A small multi-label image tagger, trained from scratch.
Model: 5.38M parameters, activation reglu, patch size [4, 4], layers 14, width 192.
Training: muon at rate 0.0054, 12800 steps.
Data: trained on rosettes with rotational symmetry, 97500 training examples, 16.8 epochs.
Rows from block 8 of a small multi-label image tagger, named by matrix and row number. Rows with one number belong to one neuron. Each number is 500 + 40 x the weight over its row's rms, rounded and kept within 0 to 999. All counts start at 0. Numbers have three digits each.
Before each neuron's rows are labels from the 100 images, of 14976, where the neuron reaches its largest size: "lies over" is the class under the peak. Only what is clearly more common there than usual is listed. The data: rosettes with rotational symmetry.
# gate: MLP gate (model.blocks.8.mlp.gate.weight, 576x192), inputs 0-95
# fc1: MLP up (model.blocks.8.mlp.fc1.weight, 576x192), inputs 0-95
# fc2: MLP down (model.blocks.8.mlp.fc2.weight, 192x576, transposed), outputs 0-95

lies over: rosette
gate.568:475477550465515612570502503601479514507501541498555511516464504462476485430503521497414511535470459424499490533542520525533474510522485516540498494577499465490534485426473529545548443452504582521465440514454504625547475534500562503537552436496475500559564494511564479469527461547516511417
fc1.568:523467474519504445459525500481526531507528490460433502470563447490507527586552477497526497524504486509480454433467497516462532503508538420513495470526456469493453499544514432534547521529462472478499500470521517420426496410498514542479503534565472470424485543456497535512542498472505471547
fc2.568:515485485470523551491473511477563567468485563451523487511470555495527509539492488454428496490482474541548529520513543444509522551522543538498594476439480446475479528502513523506553496521461472524446458504527412543506468456499420507505512493496470544576522396530456424510502499483546472480

lies over: rosette
gate.181:498502529456530525470439528426559492465572540479420489505532538467537452510493537501478509521446470503461455564576613492467448456475527532497461462499445498494509484512475539501465559497498491561504458520491454508515517424436484538565421465555458515495565533566465530483525552578507581562
fc1.181:554489498446528435508466512462506519524542557504496507499507540499521474474566500498500463528503464459449508482576605465477451486469503510573512460476418501526505511523497540519481531486474553482432522502425414498512556475436496509595459457481454518532534467545436505460543514588554560522
fc2.181:474561418541472491421521485566507509539481490495565444517516486523514541523485479485458504500609468468531492503543511442546399413510442507536473547484491474492503532474510568517519511583448494452531501519517487521495539523422595447479499457519439437417540481556524582530541540517512435510

lies over: backdrop
gate.208:500581530517516477524453512495489488561439520542483528519498551485489500488460482536568399545515450439491463437526542481488454515515524458517564481533438456450454531469555560506505449477514477486424578449572491621466456462554417525444540514473520437489561492508435517453519503502427503482
fc1.208:601525471515453454534531499493547521510463538537452471496533492552496450525522511512506433512557459503509510512430539486569423498567554528551464477435552491479444525584523487477475519471550513462499560407491561506493523525506523504440517459550439514562489436543515497470517467422533449481
fc2.208:522464455487487514495456542484504590469453501526539543500507456452502511536477409453512543420455529547486479514550500524580483512474481559419522484511476534510588480520491467537523471494534584550526473522475442520491518602529564526519494459525578471489545478519489546461543448495478507514

lies over: rosette
gate.167:527490507509554451529496492569540550484519479443478533514479513475445544536490420514441495517541472520547495487445563519516483479561511506477543522504527469477552493561447397484496377510518517501505493533528503491535567459470534484488543484557457519516463492538464488478508519577526504409
fc1.167:558524502568431490529540542510433457507484453557533451538446518512527493499526553542457543477446470504477553514507480520510477487558473533481463525492506549508533551551486457503542486524507506476484482466495603495462516504513507563466484502500472580523432496484453501465484580576529509421
fc2.167:458510613518487547505451518481558526483438465455572489508551469483500521489588487491512567443465463472507447454481456467557470484452511462489410445493525467503472566544519526507492517438497464483436476654433494450536475454514546566435529575524508469531521463512493525486463465545540501495

lies over: rosette
gate.371:453508505542477490487474488511551479495546509489545533539484506481504552536438538467501515504424465505413524517524509526542515449568440445460554459550514508488465566555496497390509563507487555433450425493564484393489498485443476596563552517503488494526536546409491508553558520530525493482
fc1.371:511532476492497489471479486546517511548460509457512527516509512494497561520446567455508504533467505488433517505517535536489497456567407465487600448464539491500526555523419480459556524502523482425485512514532541388548487518477527501591545494456502507473515592400429513469556474556489491460
fc2.371:471473503529535490553510470491461537512543451429481479422530534484462470487509469510480536563521487487498530510567505387477497502498543527509430535480518421494508504539446471502500508568512474492532545550433478524542483545527519458453523535565443421518477414455611571473487409472470479417

lies over: rosette
gate.451:417455494486518491475502417488449492512526461511493430452465532529509490467482548493546546457506531543453482451537356537496491515485523493578485495537503494461507415463454503455598603500514566546549505559520521500538498490451579442465526480499445468524523495559542471491462505456524523512
fc1.451:492454481544456490430484566498432581500533460586498456465496486514514456492527479499476451499523505524554501502529457447573516469504498565539479457454479481451507505497501456549500504544599545508549528530557477524486486527508579464507487468471500496572557482463427510463520509488482510511
fc2.451:539552472554432522503497532495499628500472554451434570563576536481485565466470575495477466533509518511469502546462540586581490480520406494493504439447453487508536526520502498501473509503508543543473482496501510581514492511499444499565531544533423465480513460477504535555544527476557515493

lies over: rosette
gate.239:488559522474598406568469474504472410502441409509483539517509479482470468540506500506465508455459482511543487463505458521537564618475469545499461512547488489517492482516471463510540492501474473473506452543519504560492541474478512573489466538453543535516510537483526453515457501550418500451
fc1.239:456546445504576467521466489496516478508464421476477526517427489467471466499499494556559510497482497507456478468482432491544555564538519523507437520541502571540549536495538459520524509419513549498557460538565489546460519487445474535477475543458524471537537557438546494492545500599483480476
fc2.239:544501536479522545541576541518491473516556513537480535544553446524459463499492483399458479413567468523520500525489527468504511473550504469489543497508513479459516510540489555474465504525476433521347471510505519499544455536532455495526508531487412471446464446634529454520486490498523533462

lies over: backdrop
gate.27:487516465464485505552463469528515477487448605490438506504494440573506491420517488481456443604519533471544475560464537518474537447517491491506558473510494445486506484521434500545452564448563592496432459506489500522505510461571538486431519486508481505520507470476434458509448426414437470436
fc1.27:472512538493530455467498490469462496518527497527561504495502577384428536526450500490485557408496422537443486409573477505593447547456507441467444506500562475523502513466531449495483520479479474491583519547540477534456505536429502494548492523485477439507472524514559528493542572553570536502
fc2.27:472463539419500477475471432482532520578565451500543499511557529628561546497537512526470470546487487476499439523488516497507410527520524486523490520587500500476535463460547495492543437541491504465502444501496492516520457498475455513446489475481472475554568491497476451382453458492532440456

lies over: rosette
gate.539:447487491518485525549475598553514572519580489482490462500520494510530551499617472460464474481520480496481530516516431457450487461439508524430439396477519497510499474598457571553475489558543562535501508515549564558502524528471504563532558450464511472501519483464538409440450460490475476538
fc1.539:420505511455469518506500540511522522552534458505482524505473501451506515504592498505458500509507490534466510570507462446461453481493513533462482419502512458477548465648448571515485505578507607569450511518496526540515511535528498545509507475471488467557538419444587391467433440508465506512
fc2.539:493417486533496536585498439522519459486503471518463486511533464517462544533505494476447507478485529435451496518442481539441447546529479491523431562521498490443499425456562529497460550465535494573431494439510578450443465486461577470474389490489575458500554428520439521545513471472532411489

lies over: backdrop
gate.405:496511515547513463516489462540481485542470473501477514465535509449539435456477531509488541509530504483451593445496448435493430504506558481572497442528554595502522488473514607505510494475488488461483514517531591455473485475424527477467487439508590501474534485527496464509563507406570431492
fc1.405:542546502583440551511531488488524563489474453484521505533577523468498518465551430468506504530507431499479465621495520570460541513467524493540450473561477469471473473535426475497483505439416553530456508538490527445467495504460509490471492462419496499525464485607431501465518580574485522521
fc2.405:479455496485483563537523481536503536503486508536467477510472455539495589477494554458561528542609530456432459477502508470463492541508441470490513434520497439490524513516471486552488515490556500552528406498535434494481513457374470540467505495555537487486510518497506484431537479540506557487

lies over: backdrop
gate.77:569570480476558511516450424527449501630514516439467521454483486516529541467522517500528478494470466434534471526520469453445462450487507457490539504535491501510497492551533473559561538515455497434537538562495541564506505466494433526476505459491514549540547479548549443510489520482503402468
fc1.77:547449540491483392482473491531553520385498482505557607479448559465476447521497500567426564507471552459488532473461511547477532512503484531491507465475522512411522487508470511419469419451521525523478518454513566511524494501581558530502447507506450475488477513440448583489529499516497595527
fc2.77:457557485518555502459417600555500478531473538468468484466480473466558528433509560513493494465390484471500487542425488540469520425464461516532494523482469512495490492545541493494539532493436543547518493483590468495526485446617534558543557490539523435548541506433504422479546526482494504521

lies over: rosette
gate.23:541517533473526403590477421511478494514531545445485472516472463458519491465533491505497465468429537452461430523477552427509513461471518420470536470508476483481483512521519503495563492505503486562407407494422498565620453516501465537475453471513430514499579570496507489501481523476578480526
fc1.23:557525516456497465564512476527489520458555498416539476529406457476463486523501529480488490469534554445494497520532529518474438490503603437405489530517496466449535509484431497554503505468544446526382431544528419482527516531474458509446455461531447562523548501492457533482522486402583521515
fc2.23:507512544559456562481586498546499532466507527518437473497457493521502462556470475496487558510490433508501527510532492579436543482578475447507504481413497565591528492512510514485502494512557457458503477493488473500558492550475504515495480469508498447480464515459555441458520483512445495570

lies over: rosette
gate.498:587534530451525541487476492511410464564423550437487527473425506516508488438476483519571552529461547469518413456436477504520503527499590453526517520541497557481566581508553539506443518520463487485490469498512508479517501530513506430467518505468391527490528499468514490502446519557464524458
fc1.498:536455524485542538511494472519512545535471479491500491467495480481482551530492394521564449557492484518493567465518457518534523452500435541467501540516504517421462451476458401551480536484527471486524479501531497515493547487518535518555567481552510508492503518462490565514510519479540472513
fc2.498:482500511483554553502502537452465462553464589484513527490517486530442468552557508468562533496545481470441513522434506481464446396504550472478469505487524532524546483430492529500483547532480455461547542469525476490506485499604474475491495472601514454528489502515502497467483529512415508541

lies over: backdrop
gate.212:481490493505468401547408460493580467458559512495509506470503484511472531467478513475492495504482502486541508483443474446507587486445509560485485445527492555475549510429517486541549491435477431498496532411461467478545532479507573528482490457520491581545527495537439528502477459527520541484
fc1.212:408515502419431452537480472492546402481552535467541477500551499491532529505434527527447534523473514411562499531455556533483522401458528473541491513529467553545486515476452452520595449478464507500509479422560486495561583455500494492509497572460539502593504498534451533482429501589515533502
fc2.212:529550484449423457459507577523552473511533458535483554514465513543519564459468522478473533490471502503515474548519478502505547562485538513589432489522503507514450540472493540532451514492499509452468509590418470541438467521568550504493557462537478519478418519503491452559499480489452532507

lies over: backdrop
gate.554:482466491530491469500490484565471496524507487529452516501538513491472555523472492455423518433499526446475422493425465458531503565521552616443466439486529517488542492489462467570536489567498593526529507554514514499471537537555507472552516474495535488562497464558476491530545509468476541512
fc1.554:539483482560501458442484488555506526503533553542444582521536506495499589536512489490452439436473461495455500502453490411470538493575489639487499437456583524527519471444436500546611500536546537489536481494523435483467505485555499457490498433463510526533484463565408489520491597480536506447
fc2.554:452491485538479461485474483473430498454503440542455522455465462455479463493444561532499538551519495531433521498447533540524537454450461464470514514451517482518571501503526455479473487565458458560486454534557491410484582501546503573504568540488525489514494488496484452507420494494511539501

lies over: backdrop
gate.154:493472488478455489498419441457552439478537526541487441472465531472520486515489513554567567497506459517553490474484539561484607542512585559512535472522536556494536495493536483470571532509437486493503479503490490481544447467431498505416516485549487546519503449453506540487488483586499509434
fc1.154:481529503505468472536443576507505442512531529508546428461488515528557458481513545494498420501461495500539503503452553522539515451427544521511490551478558502550501513462423441480558513478464486500492508511523469508487491497536528495543539484500506535480563390506557459505536439481496482403
fc2.154:535544568481506509470441539476488460521464455484550535581467458469478490545504439469494524513544435449423501505463461477511560470462469525572474470429545509582529476453515516512515521575490587490429521484457541475459547507510489506470489502456535514468525476566528508466475520441467526441

lies over: rosette
gate.174:503481504539544461564503537479508503502517502544473509446413505490462419474464536530538536461469540498489533466452465489529569429470478521452463501517490505550417494567521495539534550563512520530463446532546451531517526444504518557477560495504572515514447466518534518571582510481514573553
fc1.174:407445496541555479465520481522516530501484556418412464470468502443516434527472471487581488514488478454534497430460426507545522503529469517485484474535440514527498491490477507613531569539454540529458557580438522475535511501535508510458495503474468517518413534458561543561588540510536573512
fc2.174:569492462514594489486463524509616453560488498588521489526449488483531538508532502462456448408463547541508519483457498425524429505490515488481468487479508515480522483522462500415494495578506456503523472461517578484431465506437475583557511471523546493457516483485490433513494485532528515523

lies over: rosette
gate.489:490471516545473546394494566483534445473530499423433477533444486485525513509498461459428555515483540391450521551517451412499528569441487503483518461495505527513459525546523485527475542510530416489555452554477561483452496418521461525496530537536444508505509498403545460602489479468467519550
fc1.489:537487497493527523467482560489531470498471491524387498516436524496547534490434509477423541460492511456489502523542477417490524527430521508497508465437552527540542501559455437513490514466563409450497434608513566458475529475537423541550492521534498513532530501502552511546519446532456538526
fc2.489:466468459501458457501605511512453616534467538574510476453532474527390529472564496482527473467506543481590458549505502529467460459450524473542590540519501504451463516532486467416524450552447547569467471440529491507531474552427501525474459474495527508465447454470476472484494544472526501438

lies over: backdrop
gate.417:524600525503542455469500518474501498467538549406461522560522501452522515436508532422493542490478573511468507536505597510483455475462525547436489515429531560435479479487515448546475478551422432515535555512456541485500509508518536530463493459486485500415557553539531497459520511535441556521
fc1.417:490524441445478487466508514485483513426496516455468521500459415490529544430443611464508502450520585535490513580453506534476532476497575516466512466568450529437504502456476397480449451515511478528520511551377529505484505462468520488482571437608521513486579559509485476576545493529456491478
fc2.417:502526470513543462424537459497563446535480474502453482571461477491475510466596460530543467468449454539528495506543579473522490505441523442492507546402555481462525439505536502533539509488441575462508437469546549538501467528477485568520496491463511499597514552453485439511518477515436494471

lies over: backdrop
gate.338:596488603524533485504423506539484476510531513508557465499449460433494504510534522539581489456525539472547507493483542553439506466494542583450513438491490482460439522421463522564490468531465482558445518554470490503518444525459501453501498524520559461493537488526516502475495503526542426497
fc1.338:448470511480485508525525496439533535465476497520482456485567491582531480534457409493480495584511503544527502507518516451510492464451450490515420615569467456528451550558507430490535561451461501460498509449460509527512541479469499470548474432509430536499501575483486516572522533556479533485
fc2.338:418569504524559457470562473570477509513474513491518463550473448476514525595538523479524449550483469540425540477509460470529530517547515567414444476451485473477516514428479527562508485584543431466534516548589540443509459531467514508518559491553551512505534478459541466447534412453451546484

lies over: rosette
gate.455:450510538544527433441478444469457480494465514540482470498530457469533421545422473480469518485449430510503463577514471501483460497585543488502382536452521459567532537512484524535494445458496593493507537487452550545494528496538497507449482482533440499532538544494515467555537483418587522524
fc1.455:520470531483488533525542558580495453490559469457496513498510533541440536462567524524507453509580506499452546463499495516566586550464502461509556473500493544469476482532520474458441563517514445531468522535514500433514538525465521493531501484413534463514481499462500510462453502592436471542
fc2.455:547483478517479462473493462419447460488505416467558465517472490470566513483532521431468545485506577550584473556514444450341489481546489486547441502506497479587534488524497490434514463444509489528472496478484487505556484476539585500494517540490425525454540531442559458502508523431549552502

lies over: rosette
gate.331:511490506456551488528443466486529501501499513491508501532449525406457546502450459506532519499473544506467558503452480545460491517499422509463521431547530585534477437442545465535482525449572489562536494527561572511522506488496467473472573561457502507487442505517491491545527474496591505495
fc1.331:514491448459532420495462470466500550511512498485466492505512517465439566514408515480527481504493573489443506514509513540442512561527494544505508478505595541462548456451522464466428504494569467509540512510624494508498538513514427472504498529497527585476494470503533503562524531450581525507
fc2.331:526463496486564491478566479530526425534494579528476521452454541438462535478511531566500488505477502534497508485497501496479405455432468505492559471469487500462506433495538535536501498440549497483490454486518501500528467541460563442418422508461499457504528482519453505475577456428395449520

lies over: backdrop
gate.389:507475476557592474476384511498517541543473529534515524447446474535519561467563425489476505494465472426521399529470570549465557492482593497489459476428487504513493452505539516488512491512464490474550514541484514509465551466408486491455507464507474445467499429535488491521470520467492565504
fc1.389:529516552496488480523587448471471438512502439520428486521537531454546497526482532525473451451554480562412523471517417470591478507457422498490533507575523502485482517476474532517481447490496538538466521464467483482543484535482524496560476538517530584557495557520495442531577536526510417488
fc2.389:494446473518580489517525610471521547633518538566486445578417588409495529483474437450468466448480511530484511531506441524466427544528510495475461504526553519483425426464572503508460490461514506484509510517479522506470536492516490505493564483531531491504531477495519511522547548495510392473

lies over: rosette
gate.549:492486532540454499583500525477552494556590504405449504484487568434425604497445482475523491520480522438536494477506491541455527477509520550471471515514491473509513450505527449473520566476519458440580429464520426476531556545571412459496460513493527510521523461535501515531515464526456475486
fc1.549:547493442499455480506490508562582503486542562406517570464494503408435490500507502475470412505480493486416502492477437519464542483449437559496418483418475542464510495529506488486483506476510454483518435520490486471527515492507476544561494550572466523508546470536489532470565474494452565539
fc2.549:524474466500503486483528519452501563517529479549564485537433507523567538403523540461496542381528470477460490522583550556427525462528527491484546531524538553538402549494520519524515504535439576502488488511588554614527515485533533541430498475514491494506510564452493491503424476417514467560

lies over: backdrop
gate.533:505527510541531471480463508462521552543494576487494537469466523519493466465485431530557502482536490537550559483441465524520518480548440468545549559506523552456517391537523522520543494440540545411453540486522440439481585422476451506501532513538527469490506465444534517540508490416451560517
fc1.533:563438486515496567562537504472466514439509432443444519558483524461548532489501522485444517493523534493449388540478577499509453511500519504623554480571485533480508495521447486503494378535451514517494460456506483534518490596468479452448513475518510578486474535577478560445534521567510492529
fc2.533:536540544556525484561478522567588476510478540480415427510507540485492457500486460465533530500546495453468524512448513525473486546542457510501433468494504526529476538559428436538464481500501424492498483501473452474518508447415471510476477543530522510482523551503561356461496481487504502517

lies over: backdrop
gate.258:467511485485532524483472446489522566492525490494449426571451461473540535489527470581472440544477577479491483473528514504499421495505499366497485588510466494422523464483485535494485464521518457499445490533505460560487477457515539511481562536505500524501518493583545549459508399516493543500
fc1.258:453512504499503467449465522410499555467530487481473457562632588484443478482530478505467486526492478496500460452482499462465454491520529467453536490530496509539560502432513549481540530552486500492484343491520557512430448496457523541505529519429466509507490462577523528461506431476469521520
fc2.258:398517528550447500449570495554512532472566505538470514505525464541487509485502550466447506445524512507569590502494549524466560486469441448482499413499462539498561507455551590495496467481568535513488473503525501425516485440460425441468554519487517496539481493520426416522518534505527501493

lies over: backdrop
gate.459:518509487579508531485497576474570541508455460531489494485520472503457455457539560527466448538473555501538477550481509463511495496474525495488475494535525545469473460599447463531516542533494501508532578480478486548488415527525565482500546465472510547517489563467506456508476470450445490452
fc1.459:550531470487471545547534550556483488487515543501525578474558507457495505527436507470416483505501423497453491494479510427535539483539530496440545470462478555541530447445497472546582534538494465531537481510461520501483439460582426537507514490486409475496529478499420460472547458481429487519
fc2.459:448468428469438474475517424442445519484446496468484575464503541517565479430503455494536481605512488484515527530524573551559551511476509550429508521485592523467476513499512536519478517441459525500518520466483521490506562591485563546499543524514512453527502476420509568377444590431537489470

lies over: backdrop
gate.329:467566516444455507531429482488497472483519552542493479485522533491471545418496460569548538509515579442513530609464434516527557505552581541454463536466489472415542433537482477475458467585537479580491520494435519498552566473494503476501492540478451511492482535467522478486520539515526541508
fc1.329:498493545485513461528377486436489508435505595532499503544494512497506473427521515527525569489494573530491490506489440541486547458474523499450407466497501461511502520466531506510467496525527446487512473478492466560486490531520550528451485530504453467536487520581598393471528534451485493495
fc2.329:541468517492544505450456476558437487541506514379467525456468440504564517484496545513528518563439493456582574466537446478531479543485525506556467534444518445481500462578420541541536449534449537483523501470478498532522536473487546416524481477501474463519506435492408443491552532509515547494

lies over: backdrop
gate.7:461523494515453525468433483483587498461420511518531541538459449431419548492458483531466484487532438531533551516445518531497510412470550453490462465441541539432569553473517497517563497482508514535466513442532480488501478471491491481456484546550486568499469449508503532498528545452528504557
fc1.7:503476523436549533497521499520519496441470500508491541506441474531490533493430464411539562547491492484501544633528475526501489534545544515472457435472472552492492525526514514487529503508437441572528421519479511446473527547499492447512496492478552564517480527546459466553511517528365603454
fc2.7:543500406516572436504473443522498481544496537520558525450468482461603470531496496439520479550508548571455477480598544522492510491458559520466546508543531440533441441421516471499476496500516555528547492509600470511553583520477495469487534472486540468507588591530476541436452474459576450490

lies over: backdrop
gate.547:537496526488541507518472535474546526535548507551434481448425444506499509424543476434509460533413536491474460505535556575419600420476435474484525505515462586469532533584507535493517574495514516446565461455434582431448504456488446542485455456460539502514533461553482520490445510518490528540
fc1.547:526565500484428515477571454455468423430445489396463550498569461543493494499481428564492529453536524469552537448458480464540485561546506522465440533446510476510442493485448518537490451510481505512437491527495461541488502519557517454571474547429466493493507498470564514499533483457550563481
fc2.547:501586536513509482497461501478563502497487478451587501458468561510498492540542486532498452552443519489584495517550493514455543568562502522436516465578486478520518489480547532497495520432466540530536488540498485460535452496463496517516510511498516553519470524474501497465490475463572519501

lies over: backdrop
gate.165:559486530504551580537500479461482468472541501471499531521517433442485505490371508499470524527499415535499488512437513477549540469505594570511511533496513440463462517523548557545529522432472489481527562505511502528474518473550419493486514556419517437443501502519549567446492493502440480456
fc1.165:470532559546437487563512526525470499481448537487490498486527449487476543489463497443461484602556526511490477493447527507497567430511551554527471494504563515488402498461488502558500388483578524525500495512426472455527546476464439427489469469507475485481547505507525574413485490498548497478
fc2.165:436455461544493485468493500511450498560510430394492517518540435545493543549483516533510468501508589480498418532533440491479470545470501466533522503522512436567533466532548518480493526500467532414549462481437576490429520522515552503473491518539455549453448521479510479528485486535485475508

lies over: backdrop
gate.318:500496520557465501448414499462556547524527499454452520441519485473444505524457515490495466505471578578537521472535529479597441484459462381506520519482471540538464450509451514541398580434489493430513519508507476489535483521513484502472474532517504548437500494454462495495560542539485525516
fc1.318:495498478428544453572598501532469493482426522543549507585559488505522475472529516499495513518544435418487461519432530465449532437481508539474493472493561508416496524537503542438595432561521510584505505491497515501491547445543518482537470447509503473544530548544599530516470478542486468467
fc2.318:451575535548472478416434537465547545506479491520481527508528497496541517445449593508529459516473422535470500495548433467503451574517514502418550519459460507489462457502502444526514492522447448498512539526524522558550476468506512570506444557528450542546605466466547459476484484485480530543

lies over: rosette
gate.35:445493468518545495516476479478444467454465541473550520481505431491486521453534545477451472480581450503561462590482471501484570535488499505523482543478504496525481564524458515566526529595510549574435522528561540485487499518520476542532485572506472498461501487526506469555527493473533417490
fc1.35:441497480530462498519522510452499492515496455468521485546486510543506506479533599466576490475496561445456427602470455495493525513465509533539450428470474471507503462505531490563460493480478450586491501486575569536507509538540535553520514453544482549466494492478475444495487470496508487438
fc2.35:461489505510464516489469576503498432464517481555492507504496607483538558423532515458463451514451460549470506491461512495517496468441595486483618525530459502526559480428507490484475482545541498482429492481487455475541522534493573498556436492534513455487487539469508562410536440471524469564

lies over: rosette
gate.19:474403487437464493517497583448519512542543578528516488498454493509442553534484521597585479461550446571470572516491500600437511502428548511561564455513472510480521511555426494511428494567474492482514557549517469470557442523540434432437462545422435509482491492477538512489556517442468510473
fc1.19:370495581452529517484466476489483497456525489458480492519445436469517532552465460518487521435510470524516530542454575576496490537496539460531473549498461474483551498524617450550444479512521473530494519530553495480472485520525508471502529464443512499485466565566520544528463544479446499450
fc2.19:477502565570559489520473470530527492523444441455468460462524485398576584446556476482480502411516545493489465511492500529455438472454532514530553458447528476483527430590470449493486557532500592489533492436480471555491508478513530489493531513553531491556443575501494505539485429549499492528

lies over: backdrop
gate.61:473523554503596559571503533506502513531522535544475463458539462483493486487470506454474485489469518508531448561463548487484467469528509503473529452459494487502494393529494488532426559554525637530568521521509495513525425458525485497436495473487493462510475537511441446512566583476446521491
fc1.61:592490554502471493436461467524559482533498463419457557524483559549472471497488444537478524454468484479522477575510531506530573505460475511488428541459520508505470581537550542517461440511436502460436507387530491447518512457516518587541539532446454532422537450524494510441497491526487469554
fc2.61:450470492479467610461511508547478500473484373552546451506549454527607506506470447483461474477513436431567546546442522510508523546508515501489518458516458471500527490541532526491520515542536585525546510489477503527494442449534540474501494499534511546548513488475521445470565490474520578457

lies over: backdrop
gate.32:500433556489450515496458483505541533566525506479465525493436481488431507485528438492516494493478527472534511535496523459508538494515577497509555508478583461517503548455503518475470569503521521531501470506519536492523486452485551532408557538516499576430470437537488477455562543510494502487
fc1.32:541509501471472502494506453510541508471495520475508512460461472397477489528547485493493475487488445522589526518513527460545488528483494506454510538499567476521465491553519509504449529485423519476528489510499564519478522465524533496521486535498526511468552511456496452521523543536582505494
fc2.32:526577534486468496482499483528439520497539541413579552441481479509475454567513384422464491495524514469500512522470522464505512482502514478559495534491483501492467484403562535470531460498519502540526577568554447553517503483492489468475556489477461524434554496496503532490506473502524518452

lies over: backdrop
gate.102:512504511477552463453442501459448550509532560475445528492587506522518482484477513504543522538522467492466488506496582475489558482433565518515497443486468510454398524505518496529499498536441454551466525428516490471434542448502507524538467484515492453523494497532474558523563472470457521512
fc1.102:524536422464524434505540517498458592525547452532491513511527507442479538454574451476555554481534511505509478515403433464500478426429508488382467478532495583545493501542608507461526531469466490519463497527424474550496512534535515429475471546483482445495514562443557566476565518514503482451
fc2.102:487515492511499496529512508538516515496513529513476536501509536488512443622521481498518545455492432539472530446563541524533485528552504532516467503409469524403547467518452467470577401432531527492450484524490521502545533462539472531499600543470510477487431583504541472527475479507469545504

lies over: backdrop
gate.504:523471490559460507470502473496457513561542532487481474441573503565509547517566550523538490432504369487474599500514553447551490419486509577444549475449504510501514501468425462586514513534473486485542517540456519588509426519455529524522535549490468463435418514532499545494479537556484504451
fc1.504:450494567541467532498498509439514505430535515423502488476460521473505414486491402521503484562468648482481474460466470547526522561532536468549483465494515480476526466512517480458480495532475533505475532462475470398401541475538499483474501431525522522539531451471590477461583480427494522524
fc2.504:504509517519578602496500528517573503515535423498539515536488527522521520466465537552433551468548499491453527523477512409528541483430497543430598491534473464465534518560507440550486464487452491568581423537508548502583482475463553587482486506513450515520551566480466515567509548480515409506

lies over: backdrop
gate.537:553474530510502506488480536489536531556495574510530528374510482421469541426508519507497503517440557477526533476527579516470521466483504498420506445486626506510481501501409518456486557509496457498517449512530513518464515427506501536501469515470552447484481486517561437466530526514539501494
fc1.537:520452542506487531469505535573574501507451500562559501428456542459478443416530541460483557515427536509481471465507561511446479452525472491474513485477561486470533497534478523423521531546531486473517442567524501471484489482467463512436502503542556480493465421522564477482482492532528531517
fc2.537:496488443442475543479462437487497477518451494456510509474484472463553499556424382450421502541606438475441488467511509524505523494464514532548483542439513553440519429520517439518567528497480504546509479537516486428511435515545564510543498529505509444547502518476536483448474542429504518471

lies over: rosette
gate.128:481478531552520511483504500481535507547517496487472556482526494472515493522493564479459446465464512527460518507500550499484477553569524577507477508514538523494472479583501517573518535501483510556475497446552475563477555544528468520481453552538490477469523429543495417447477451516517448450
fc1.128:508493513497553509482504497455489506482511532493463491493527491490561415441412509476470575541550560503508497429457512462496503545452561480485570523505504501511450514456514507500417457428511540505505441487559528502485457432454597558492511491481482513539455474519546504518520410562451463444
fc2.128:494542523435449600513461440499582499490521531566519533556549504486540494492516483515551497441492481491535521480460469461464502476533456555495460481508514530500495471486549465547612454556539525501523526457477537440515523480488476491500514520369509424523542519421517447476505511546479599492